From a checkpoint of a small audio frame classifier: norm rmsnorm, batches of 128.
Rows from block 9 of a small audio frame classifier, named by matrix and row number. Rows with one number belong to one neuron. Each number is 128 + 32 x the weight over its row's rms, rounded and kept within 0 to 255. All counts start at 0. Numbers have three digits each.
After each neuron's rows are labels from the 100 clips, of 14976, where the neuron reaches its highest value: "peak on" is the class under the peak. Only what is clearly more common there than usual is listed. The data: short pieces for a synthesised band: melody, chords, bass and drums.
# fc1: MLP up (model.blocks.9.mlp.fc1.weight, 576x192), inputs 64-127
# fc2: MLP down (model.blocks.9.mlp.fc2.weight, 192x576, transposed), outputs 64-127

fc1.529:129090117105060132123154129131165151099109101102109130116134139160148103114138144090132115128175173130157142136100154146161103170135095136161155194119149138119107116114168129112126155183114119
fc2.529:183093130107139121127149129118172150090108111134162147134109151127104132156135124184211035174153102109091148105095121147147128139132098086155165089138135150128105139179091181117153142112108080
peak on: D# minor chord

fc1.216:070168109099030116209129138184193088099154164152139146094125151129131118106125137070165147161150120097161129145113159127153118181108148083137166122148102117147102173110128068118110132144133106
fc2.216:093157103151123099133117107193126133097088127145172146140133144156106097105062112118176119181160098129164141115116149129079124162088171113095165166204115112125111123165127127164157140141088132
peak on: no chord

fc1.134:146120134121118151122119116119085126092133145133150116161113100141113150186179146091101186136139098170075127132122139117097156173118123155145063097050060132147152169088132131165132105150097096
fc2.134:107093183083098202138138113141167176113051086062088195128121097066141121152133134162154105202102130094132094136169131108141147083139067147104085115101098161151112163188114172174098162113131149
peak on: C# minor chord

fc1.457:168131116144148129164130102093191126153133107180088069150106082164163105135148141109128080115146168122125102114126190136160160174125092143142165142096165184078204093019132138105106123155139152
fc2.457:149118068108139132137155127137105145163060169079106048187137136096116123162145135165119168178130113112135156063153119112142122120150113073140127132137108140103086085208103151088155153034078069
peak on: no chord

fc1.297:097160136112152114114143068103107107143109122187089139123160122071115141116151145157135121100196118114059045172106116109164184094061099105169139124149130119141122101147087060153100089114192111
fc2.297:111073162171138133097134157183097148134172147153131127098118110110154171114140119171116157107086137075152099137074121113126121116110166116067148082125104225083166144107110082193134131086086102
peak on: F minor chord

fc1.383:160119146111131117075076103191167138127230224141107094134140132093077176090119177159134140093136183104133175204175119161105116112138073158137107118134161141154092112117196156111099129130129121
fc2.383:136108105098148157159114120092116152156181154095122125120127146158177090165157154150168127116123121133178112119141164225180140110182107139112188096116155068143110112120125110124109112116138176
peak on: C# minor chord

fc1.159:098133081142093119136108109104120133132120113082107126130156103127088130156142114179148110093102075064144092153125114146133127147137162108152130164156083100120149135121138090113092115144172133
fc2.159:088136098107154088039119160168148101094082163102211150141112144134117127118070146144136108128165123156094103157167155146130117148147147082102168132087058100185192140184125119165125151125197187
peak on: F# major chord

fc1.178:149224133098140118123162181112089101115124106144116124184198203150158112152115123154103083157125117120100101204120141135087195145144134141097108080173167149098151085119119108097115107087051153
fc2.178:161155115132150153160102102075034119153176045032126061129122142105165179100122140131126164179116159132130129136146097146178111116146084156150188122136084163069090139050130101170174141114089160
peak on: A# minor chord

fc1.286:114142077139156133148111169151148164066127069176128169123116143166110105133083113136106144068148202095123131177165140133158207112082136127103095121165180151101108097122123123092125018187099173
fc2.286:096097120099133108139118136203137161109138185113151142128123158122169142142207098069127152166149091156145114120122181143113068107093080149089167107118098129161118059110096129155105102137127104
peak on: A# minor chord

fc1.530:106122103124130147124155152096107110157144115156025152112091146106127137138142073178171091135142138186051092155101157113134145137103096085166137114129172142119179144165111125139096136140173153
fc2.530:133142080129161067104159119153095098120124125180101108139117066110155170108127125172107132079099146136126119112102116151105178099166123092152113134158129148116169172085111069172170165107061074
peak on: F minor chord

fc1.280:116080104094118150158126138156139168214107142065073060160106149143113102089137165152163070181037097147104139162105154161148108131112114118108120127147154134175110186147083158113098171159160162
fc2.280:057131174157118136092125094215116135137122185111088120135154133178101120127119169181149095138136100115133075125112125065057098092097173079119140083112123115089145124135144106134141116064171113
peak on: F minor chord; E major chord

fc1.169:120126112100094108143128103134161164131178193055120125097112135130168052101077155084181131132158111104103122125107117161090152153112143102213115140107138054134114160135123140163074147164128125
fc2.169:161127099183110159154123145130113109134102109103074070117175122139146108126119135161133090144077128110114158126209127183120125173103076170077116106162126163152106087109131102152137082106150151
peak on: F minor chord

fc1.556:165132115120070173190151130101110148158142155105143056127160141107137079182142136131199142120181108136120133165133073150130102109117166066104135124146106169165114121145129176174140100116110095
fc2.556:128145107105159115179168162131050138095144088114138169109097134128121136083161084144066085152152166140129164105094128160144166143088158112149098107076154070101148097129167090152129169089129162
peak on: C major chord

fc1.133:095198098142138134113111139101108104144141165130144171045118172120131134167127179108116073134165140130106088086110108125139146108143125175154155152091110102154106204140144137138084110137158084
fc2.133:084136116137105145138134076109120122141154171127160117125125131149162140083085107134111098183139116123074152180058129162126128106121163115106089107162105139168133146091185146133143109169095136
peak on: D# minor chord; D# major chord

fc1.429:078131097135096155155114099156137141068146100103151181136114144130139089106084068072117097124084149177158090097124078123101131106183111170125153131142126113158183140095111119152123121082135094
fc2.429:132168131149091106135118176120080159141170136143177204075129105171120093094152134178126113132100200131124180192109114095104142098088114170096153133108108104091161189088180160123088142142128116
peak on: F# major chord

fc1.454:196118100123108061100119093177088185143111202110152191119150109119092117150144071080165126154166108083078207118152133092190116157093098121078119119159149135166178157144084171142136086114132105
fc2.454:153119159107098133190167166104221142159170097153157171138128087186176137175095134046097130090157178159141106147138159145090072110105087079133154169112122097160106095116118068166139098130164092
peak on: C# minor chord

fc1.25:153170141116153123086182147097129134121167154178131107155069126089123145117106104138144130174166115124156102098124115182078158144137061086089104131163101073137154157156108115154122142170179134
fc2.25:141112113142118201140105074129110138104119079137122055149095183142083132102210102124129143117120166082155128155116087116104123066119096136114091130089091125118121086162118117101110044098181122
peak on: A# major chord

fc1.378:112107176179095094138144145116177078103130123109110055120110088103119092105157079112137126102094147142134125181115081154159139104160134103155127126124172152142093147135132078173109123106136079
fc2.378:113111077139083140130102159107121092127102159124181120130102202152084084188140146210147194129164151151175116136127129133101153124147104087106153134095147125167220140197141086114141116113116140
peak on: C major chord

fc1.517:079154110106147077138168131122114076089173120131123143133138070130153100172104154168117115131091178141129085160098129138081172103069131118131151131160134068115106076133107068161154117115107098
fc2.517:135117121161145173148144122184129129115140138139181149099163146021104155100181066133100111165131125229144130118130164142162144129100135158121103138110152136105117136139190048148124114181126117
peak on: F minor chord

fc1.468:106090140115148120173092176094146121141118122116177083137095181103140137134127135072108152157188128128175073086083088060125118156127067139118137094163111118124090073153082114104148116114098159
fc2.468:097160120119062137144125117145089147110101068106065163088106094111139128137120160146111132145142108125101132172133181148113108144129149124095169219143182169079100111138060140144089125100173192
peak on: A# minor chord

fc1.235:167144140160157088085118088107117175187141097205129122183175085086057169120123117186082070118170169140091134154110077127111057152175147124149178100179166145163123113138099131088176137146106105
fc2.235:112085100116117122103176109150084142127129169117124152134172091115139146108208122107105099042134095096128179110125210099161092117121197133125161135141127103124180136076095092184153166086101101
peak on: F minor chord

fc1.116:149111125109137194111144061114092071150106166104143099107215184166166151121151114160121138073082084160124079134081114108145122119135090097123162112150121155084153164155158153146144211118144150
fc2.116:109178119152107088111116145125164110137119083102105201102096157137136117154148142123165100087098100210171101134112126166148101125062147113096168195163073097147148072139110137176096160115104104
peak on: F minor chord

fc1.381:087098141109080096185200111099125118152127112090092133110076180170091150130168115164163107125132116134078153153140118116136157135123177162110123131106207095179132161037213108136090107170151099
fc2.381:090186147116159126126128090125105092131140114145090150105167167133173157220143121186136091171136177153094160094143109065118119091169163132166138130093174109129119113071138121074177122150106120
peak on: D# minor chord

fc1.196:127161160097194137103116134078134095112134114188088183110080123101160118129109146122189129085051135173118145134108152137131205121140132162169113105207096141137104113164121119138099121168119089
fc2.196:132137140090122176162138085111153105126125087125149147148100114125115148135136148107122134182116107235109146135071162135153137113105177101079163093049148142102080199182142126096120097090121132
peak on: A major chord; C# minor chord

fc1.320:142132093124131134086150144143155110119152134126147152177107064143115114098110114116145135115123210130110126105106095121187167119185152108117142124195108072110139169081187197125144136119077130
fc2.320:126079089118116167122083146137135106139079087116119126154113155116138150143201138100138102117118144108092020088111130096128104112095044090161106096105100122060117148146151121113198122134213157
peak on: A# minor chord; F# major chord

fc1.111:144084136085116162088120117151134146115147155107163125130122069143191125078107223120134108089109120129122073138145202157142106118098174105103161114121151156144144124110167152093131166095119139
fc2.111:107162139145045138089165125143070115154136099167087146168109162144160142154139189162147121165159117076060115107105147206150136174148109118095085134142105108117125118116151154128127119144149166
peak on: A# major chord

fc1.218:138145107165138126210089125153055130090137154079130148114130079094130125107176125131095169120136175136152106146103109101138103114137068148167136156157125128169073123138122072119154110091093100
fc2.218:163120188129144157121161131154036127127151122132098145140128077139137085113108117111132104112148056117073142145078126095169122154117155088196118133106161158135112102156164028121142126108122122
peak on: F# major chord

fc1.401:158121191142096136134151141104107106193123162122105111087063140081113196099166122152141138061123126108180115216115066117149142191148140137143081097165135094135123174123136111160101118149108076
fc2.401:180155089144116172149126109093066180096166113102096092138186150090099113169095107132130152163148150121066138150108111073117117107073116148123169148048122125135127059126146083162155109086121147
peak on: C major chord; F minor chord

fc1.51:130100137111139125109166172103126117143166108210123110172172160102121083087111070138146087086132113108121098135117077161176101122064166070164168053141145134124113133125113100129217193081121130
fc2.51:131119101093130150100142087137101127100113135140167134096152146122155193109160072113164171112135145138142149069158125130126144102130070107081128163173110125128167077116057152157104116075107135
peak on: F# major chord; D# minor chord

fc1.192:109121129120113138097137109107138107132169062126081125155117145127142151107189130162075134122081120127075138129087191135125084141142178153109130118163110090168153179127168139161177174136156150
fc2.192:097126164204083128101155150162101179169068079111147130121093197108125170149121111134094132146160129140183114115081136130136126160170120110127115151111142178075133132144149104117112098119162110
peak on: A# major chord

fc1.19:123117125118110100102101111113101177089121130104149060141155147105130133065110142179108130117126114138050191142181088133113162105094155199160147177120109109126126137187185092124074139141141076
fc2.19:169143169107125101093112151124087115154064142125090118104102123146107132086165127143139142103115157172105101134054139150087121110137105115125075046100148101117178099139058161162073113135122131
peak on: F# major chord

fc1.370:149126121066060132128130172135196163142124176120153096148112097124120115157152148166110134131090114127076156158119100176173103136118160088079134153147069123153056115147094097093085104154145099
fc2.370:108103132099176143143105120153122119083131089141115161140160154106081155134081102104136114095101103177170083088117139110134153161088061086220133107075144127096130106152160126136133160105096165
peak on: F# major chord

fc1.124:126151098136140122163140104170083133135116133094099100116083201155091153147190137152130137112171183131102174098174122120136097123117150154080096111115088081129148088087118099116131146132071148
fc2.124:100160128135161093133137078158140118085099082153121174119103150108184141126193173142116105105175169056105074166162113111166107079126141081117092099174133114129151071107156111126098115097181117
peak on: C major chord

fc1.503:120127135144133149135153149118145145129121080134073153153100148142167110139156070122124139156192183137154140110112125079170115132068109173078155080155126134131106153126129099121137103148109170
fc2.503:156136109113183167094095107147105128115094085129152139141157143112186153136118051121110122127146107072079121114092175086167116106141139123114074148101157106188089117139106152121123164139138151
peak on: C major chord

fc1.141:168085146116097100141102123143094110168101094108127107123124106078147117094108154103130153077146123133077179102118132122153115094086104154157086127057135159160144127122107049137078075133170084
fc2.141:109149114154138159134063135131149136070116111108185069110134144179115185080134145162161128112104136153150133150090156159079119156108132117120148122039108062115098150134162164102086093110175139
peak on: F# major chord

fc1.47:121151183124114137134138169108118081096081120085162115163121163141100118151116143086132126197106141151193168117116078094139208154117110100147139130143076180128091134168134124064078129105113166
fc2.47:123080117127128106109133130133132165172123130062160077113150119110125068168113094153138156158176169134158179144110067124174123122142118144137132103176082164140078169118087136128140127122113091
peak on: A# minor chord

fc1.507:158106134123136064073161109151124125111157126184135125090107188112095074213098051158112106108094145150161161161103168122114105158129114159167159132112182175128120118173090149154119119123080118
fc2.507:096127116122095196093175105105100169070143132142141104132134126123172105139102068099161102133134120154121160175125151142106091083121100089120167132075144106114170087065112140089133101146125126
peak on: A major chord